From a checkpoint of a small image captioner: normuon at rate 0.018, 10.9 epochs.
Rows from block 6 of the image encoder, named by matrix and row number. Rows with one number belong to one attention dimension. Each number is 128 + 24 x the weight over the matrix's rms, rounded and kept within 0 to 255. All counts start at 0.
# v: attention value (encoder.blocks.6.attn.v.weight, 320x320), inputs 0-79
# proj: attention output (encoder.blocks.6.attn.proj.weight, 320x320, transposed), outputs 0-79
v.108 [134  78 119 114 127 102 124 163 130 128  92  78 128 127 143 116  26 139 126 128 128 128 120 129 128 127 134  32 154 124 140 135 176 131 133 128 128 129 129 128 152 142 128 127 102 109 125 149  71 126 128 128 108 128 148 155 128 128 128 128 129 119 124 135 194 120 135 128 129 202 101 168  86  98 140  99 187 104 128 129]
v.109 [132 126 126 129 130 194 128 126 128 123 128 136 137 128 131 137 139 136 128 126 128 128 127 126 139 131 131 130 144 128 136 128 102 127 123 125 129 128 128 128 128 128 125 128 128 128 165 114 152 133 131 128 155 130 128 177 128 132 128 130 122 126 131 188  85 128 112 144 128 147 128  83 127 128 130 128 130  90 128 128]
v.110 [142 105 132 128 146 127 127 129 110 129 131 131 128 126 207 130 126 128 128 131  65 128 131 129 130 131 134 127 148 127 127 129 130 129 142 129  96 133 143  91 165 129 134 126 131 117 128 128 115 128 116  81 126 128  89 129 133 119 128 126 130 128 127  77 226  61 118 129 132 128 128 129 129 128 126 147 128 131 128 129]
v.111 [130 127 123 128 128 125 114 112 128 126 128 126 173 129 128 128  88 123 210 142  95 134 115 128   0 127 113 135 126 126 106 117 127 128  26 128 129 128 129 134 130 122 128 129 129 137  57 154 130 130 144 128 128 128 184 136 151 109 137 131 128 123 161  81 156 128 128 136 102 128 128 108 124 124 114 163 127 121 131 128]
v.112 [128 128 199 136 119 214 128 100 120 130 128 128 131  96 127 137 149 127 129  61 128 128 129 131 214 138 128 131  92 130 130 165 128 129 130 124 123 107 116 127 131 156 128  70 126 143 149 129 128 117 137 120 121 125 121 124 128 129 117 130 123 130 127 195 110 122 128 101 126 127 128 127 127 129 129 125 129 128 122 128]
v.113 [132 128 127 122 141 181 143 123 136 123 166 126 126 147 175 148 132 131 129 141 124 127 132 126 128 129 111 133 128 141 124 139 128 107 127 134 128 118 130 142  93 127 129 128 116 128 165 127 126 130 123 129 127 164 129 152 132 128 128 127 126 128 128 179 128 129 129 128 129 128 128 128 127 128 127 126 131 127 128 124]
v.114 [141 128   0 126 162 128 148 128 137 127 126 146 127 149 121 129 127 128 128  91 148 129 125 160 120 132 168 137 128 125 128 125 113 126  82  51 142 128 128 119 121 111 127 136 119 124  73 104 128 126 163  84 113 128 131 101 128 127 139 141 128 152 129  46 168 148 130 129  90 128 127 130 128 125 119 166 128 131 134 131]
v.115 [119 128 148 132 128 135 129 128 134 138 180 128  89 128 127 130  93 126 102 106 129 128 129 127 255 129 119 126 141 128 128 128 255 178 163 131 122 130 128 128 131 128 128 111 104 129 129  81 128  97  81 128 153 132 133 100 127 142 122 155 128 212 128 255 133 128 112 113 127 160 133 102 159 164  53 127 124  66 128 123]
v.116 [152 129 112 128 128 128 127 128 128 138 128 129 114 128 130 129  43 133 127 128 161 124 122 128 125 128 116 131 141 176 134 133 132 152 109 140 121 128  39 126 124 129 142 119  81 131 136 133 128 132 138 124  94 189 131 143 121 128 128 129 108 132 126 128 128 130 128 130 149 166 132 128 128 128 128 142 137 128 127 130]
v.117 [130 127 122 128 123 127  97 130  82 128 128 129 121 137 128 107 122 130 129 129 135 128 106 131 126 125 128 115 126 128 130 142 138 127 117  91 129 114 128 175 130 124 102 137 122 129 138 128 137 129 147 155 114 130 132 128 128 128 132 127 128 129 148  94 213 135 129 148 128 128 128 130 129 126 133 129 129 127 124 255]
v.118 [128 123 132 128 120  98 129 129 133 129 114 119 124 129 128 131 125 128 129 145 140 123 121 155 124 127 133 127 130 128 126 122 136  91 155 130 116 122 129 141 121 128 130 133 133 128 127 126 128 126 123 128 129 111 136 128 126 136 128 128 138 128 131 117 157 219 129 127 126 130 128 134 132 124 129 158 128 128 143 129]
v.119 [128 128 139 128 128 133 129 128 126 129 129 126 128 128 126 126 130 129  83 123 129 128 135 128 171 138 106 129 142  98 128 128 121 172 135 157 124 169 146 128 126 129 128 128 111 127 191 103 128 124 138 129 120 134  98 128 128 133 128 131 179 117 128 176 128 127 124 128 129 127 128 128 127 245 128  80  77 126 128 118]
v.120 [128 128 116 128 124 128 128 128 107 124 128 127 127 154 133 128  62 123 127 128 128 128 128 140 126 126 102 145 128 128 125 129 146 128 128 128 128 126 137 107 129 121 128 128 128 130 128 179  69 128 126 127 127 137 130 161 130 131  94 129 125  83 128 198 138 128 152 126 128 128 139 128 141 129 131 126 127 125 128 128]
v.121 [130 126 171 128 128 119 128 129 129 165 126 127 173 128 166 128 121 128 128 128 126 128 138 128 116 126 127 129  72 127 129 112 132 129 130 133 113 132 128 128 128 128 104 124 135 127 129  93 128 127 111 142 128 128 128 157 128 127 143 128 178 130 132  49 166 129 130 113 128 128 147 170 128  98 123 131 135 137 129 108]
v.122 [128 129 141 128 133  83 128 183 128 126 117 128 121 166 135 137 129 129 129 129 128 128 117 126 132 142 128 161 131 128 127 112 128 108 120 122 144 126  97 122 128 128 128 160 128 129 130 128 127 128 128 119  78 123 128 126 129 139 128 133 143 127 128 106 128 128 182 126 120 134 145 147 126 127 133 130 126 120 141 123]
v.123 [126 128 157 129 132 130 103 228 156 119 130 123  29 129 144 158 142  92 102 167 144 156 128 128 211 144  43  62 128 128 125 128 127 113 255 128 131 113 131 125 207 122 128 128 115 119 124 126  92 185 122 131 128 128 128 151 122 148 132 128 128 133 128 123 128 119 128 127 128 190 139 147 128 128 147 109 128 129 145 125]
v.124 [128 134 120 124 128 128 233 184 129 121 128 141 129 140 127  14 143 130 129 127 128 130 131 114 128 140 126 151 165 128 168 125 131 127  57 131 139 121 119 125 128 129 128 131 159 138 158 128 128 107 160  76 121 124 128 128 120  74 118 126 152 142 128 102 128 201 129 145 123 126 128 165 128 128 128 128 129 176 130 128]
v.125 [103 127 129 128 127 128 135  99 133 125 137 115 121 125 255 128 174 112 130 148 134 135 104 125 122 128 163 134 132 127 116 122 127 128 141  97 137 130 128 128  79 128 111 196 132 128 105 128 128 137 132 128 128 127 129 122 129 126 124 182 129 147 128 156 134 127 131 150 134 136 128 128 128 114 132 139  86 112 141 119]
v.126 [ 46 110 124 129 128 140 128 126 143 126 142 134 131 128 131 124 128 129 121 128 149 113 128 122 129 134 133 119 136 128 128 128 128 149 143 128 127 132 129 131 126 124 171 125 128 123 143 134 110 127 125 132 206 129 128 128 120 130 142 136  66 114 129 170 131 128 103 128 172 134 129 113 128 133 126 127 147 126 129 127]
v.127 [121  46 132 129 131 118  55 126 114 109 134 128 120 128 129 128 126 139  77 138 137 128 151 131 130 124 129 121 127 108 131 127 128 136 117 145 131 128 128 134 150 128 128  89 131 174  44 138 128 133 129 130 130 142 127 128 122 129 128  64 122 116 148 181 143 130 134 126 130  50 128 128 129 127 128 119 127 127 107 125]
proj.108 [128 141 144 128 244 158 119  99  80 128 128 129 128 127 133 127 133 120 127 101 128 100 124 107 131  77 151 134 112 137 140 116 127 127 124 125 128 134 131 117 130 129 127 129 128 128 128 129 151 135 187 128 131 132 119 130 135 123  88 128 155 128 128 113 116 198 108 128  57 107 132 132 132 144 118 133 128 139 129 142]
proj.109 [123 123 128 142  96 126 129 128 125 133 133 129 116 128 119 126 128 127 128 132 129 133 127 125  84 128 130 128 128 150 127 127 126 128 129 112 120 128 126 128 127 139 176 133 103 123 126 128 112 128 143 146 128 128 113 125 130 129 126 135 100 129 128 129 131 128 129 125 131 140 127 202 128 124 128 103 128 128 112 129]
proj.110 [146 137 128 125 148 186 127 129 135 130 135  71 123 130  97 139 141 120 128 128 203 127 121 141 132 102 127 127  79 126 113 116 128 128  51 121 128 138 121 220 128 114 122 108 128 118 130 165 190 128 126 181 129 174 128 117 138 141 127 127 128 163 135 129  94 141 128  97 131 187 136 127 127 146 125  90 128 179 153 128]
proj.111 [ 85 133 116 155 133 123 129 128 122 124 128 165 105 132 125 128 128 122 129 135 167 155 127 119 255 143 124 127 163 129 144 128 180 128 126 131 151 138 127 129 127 128 126 143 121 155 142 120 128 108 180 128 117 128 123 163  77 194 128 132 131 127 124 127 127 131 126 138  98 129 104 144 126 129 172  54 145 114 101 121]
proj.112 [128 129 145 132 131 101 155 125 128 120 130 122 145 117 128 120 112 117 114 168 122 128 181 128  48 128 127 125 137 128 128 130 126 128 133 125 127 128 127 124 126 111 104 107 129 123 127 128 132 122 130 131 129 127 128 128 129 124 140 128 129 154  81 120 128 123 125 128 130 144 130 127 122 128 128 133 128 128 122 121]
proj.113 [118 127 128 131 122 113 127 138 128 129 127 128 119 136 128 126 123 130 134 140 222 126 112  83  69 103 168 121  48  90 128 128 126 134 128 135 128 127 134 110 165 141 105 128 130 121 129 132 119 124 116 155 125 108 120  86 121 128 127 122 132 124 125 128 102 125 126 127 174 125 149 149 143 132 126 129 131 127 114 146]
proj.114 [119 128 255 105 134 138 146 130 139 122 255  94 121 166 123 128 137 147 131 132 121  87 128   0 184 128  25 126 128 140 126 164 126 180 112 216 130 130 138 134 125 132 128 108 128 105 119 114 125 128 134 121 129 134 128 135 130 128 133 129 178 132 137 146 128  98 122 122 151 142 128 128 128 142 122  28 127 126 125 176]
proj.115 [128 128 223 102 135 134 166 128 111 131  86  94 232 127 129 133 200 128 122 160  91  72 153 117  34 127 138 107 125 128 123 144  62 137 189   0 142 128 140 130 126 127 128  87 131 125 128 127 135 134 209  76 128 137 131 135 118 127 125 129 112  22  93  64 144 129 133 126 130 131 164 121 102 120 193 133 103 187  91 128]
proj.116 [131 147 129  92 129 150 125 124 121 131 126 129 146 128 107 127 134 118 136 128 113 134 129 125 118 136 137 115 137 113 128 127 123 128 129  91 131 128 161 128 122 148 128 131 126 128 128 132 119 129 128 128 126 129 131 128 123 157 128 127 172 107 139 111 121 127 127 128  91  72 128 138 135 125 137 113 128 133 128 128]
proj.117 [104 124 152 127 130 221 106 133 126  66 128 162 128 128 127 128 131 125 137 131 159 129 124 142 127 128 133 127 134 130 131 128 125 135  68 126 122 128 126 120  71 104 200 102 207 141 124 130 125 160 124 114 131 138 122 132 128  70  93 128 104 151  83 100   0 129 126 128 128 127  72 171 110 134 122 106 135 127 128  79]
proj.118 [136 127 128 127 128 128 129 128 135 114 136 135 128 120 128 122 128 129 140 128 128 146 126 129 133 129 170 130 128 135 123 142 141 128 124 128 145 104 133 129 128 116 128 141 129 128 119 119 127 147 128 123 130 128 133 128 126 128 129 130 130 105 128 121 122  96  89 129  99 117 127 128 128 114 128 132 128 128 128 137]
proj.119 [126 128 133 123 129 123 127 128 127 127 131 123 136 127 148 137 116 127 139 130 127 126 121 118 114 128 148 111 128 146 128 128 127  97 146 119 142 129 128 126  94 137 128 118 123 128 130 150 128 128 142 129 130 139 126 143 129 149 126 138 117 138 137 125 132 140 150 127 126 128 127 131 132   0 142 130 135 191 127 130]
proj.120 [102 128 127 115 139 106 127 128 102 127 123 128 128 121 128 129 130 128 113 128 126 128 121 111 127 127 194 124 122 131 127 126 128 128 120 120 128 128 121 127 122 159 154 128 127 127 122 127 130 139 173 125 129 156 129 129 128 140 166 142 129 136 127 111 128 144  63 128 123 128 112 130 128 128 130 128 121 131 124 120]
proj.121 [128 145  62 137 127 127 128 101 128 129 128 100 121 128 133 161 127 128 126 126 128 143 128 118 148 125 142 124 128 128 116 129 121 129 129 129 155 160 134 128 128 155 128 143 100 128 128 131 126 128 128 127 138 127 128 114 128 127 134 127  55 133 132 126 128 126 160 133 125 135 102 115 122 135 128 128 103 124 162 150]
proj.122 [129 133 136 128 117 128 130 129 132 127 145 127  88 117 124 128 156 128 127 127 142 174 131 130 108 122 214 116  85 126 121 139 138 127 128 121 127 128 150 113 128 125  98 128 108 115 128 128 127 127 128 147 161 201 125 130 128 160 128 129 131 126 104 127 128  73 103 107 133 107  68 133 128 125 128 127 129 124 123 158]
proj.123 [129 114 128 130  70 113 128 124  74 131 122 128 138 107 128 108 125 159 181 129 127 131 125  92  59 127 255 116 129 130 129 106 117 128 129 118 154 129 127 128  40 131 140 128 118 135 162 144 126  60 154 129 117 153 157 114 136 138 128 179 121 139 128 129 117 126 173 109 133 127 123 128 109 149 135 160 140 152  83 127]
proj.124 [128 130 129 128 147 128  54 123 129 139 128 121 133 128 137 230  98 138 130 130 113 135 128 160 187 152 127 129 136  78 100 129 127 124 120 133 126 128 128 128 128 127 128 127  76 114 129 128 143 127 128 139 130 127 130 129 128 151 128 125 120 128 117 125 119  81 145 126 126 128 110 129 147 129 127 121 139 107 128 160]
proj.125 [116  98 129 126 128 127 128 128 129 128 128 128 111 167   2 125  97 148 121 129 119  72 129 131 157 138 128 128 128 128 129 133 135 133 132 128 120 128 127 129 129  72 128  68 125 160 107 128 144 114 131 151 156 128 128 131 131 128 111 122 127 131 128 128 122 129 127  73 126 111 134 128  75 132 102 124 133 159 128 127]
proj.126 [155 128 122 128 117 128 138 122 142 129 106 131 129 135 129 128 128 128 141 122 133 128 125 130 127 127 135 129 129 148 130 128 128 128 126 104 101 128 127 128 121 117 138 142 128 141  78 128 119 131 128 128  29 128 130 128 128 147  94 129 195 128 145 142 131 184 169 128 133 128 134 128 128 125 126 128 120 164 121 120]
proj.127 [128 228 102 128 144 135 144 128 129 122 128 129 128 139 130 123 174  18 161 177 123 125 118 129 144 110 128 128 107 131 116 128 132 120 127  95 103 127 150 128 134 112 129 138 128  95 132 112 132 121 124 128 131 126  98 129 137 122 104 132 183 134 129 145 121 137 107 119 125 171 128 166 124 132 117 129 128 127 134 129]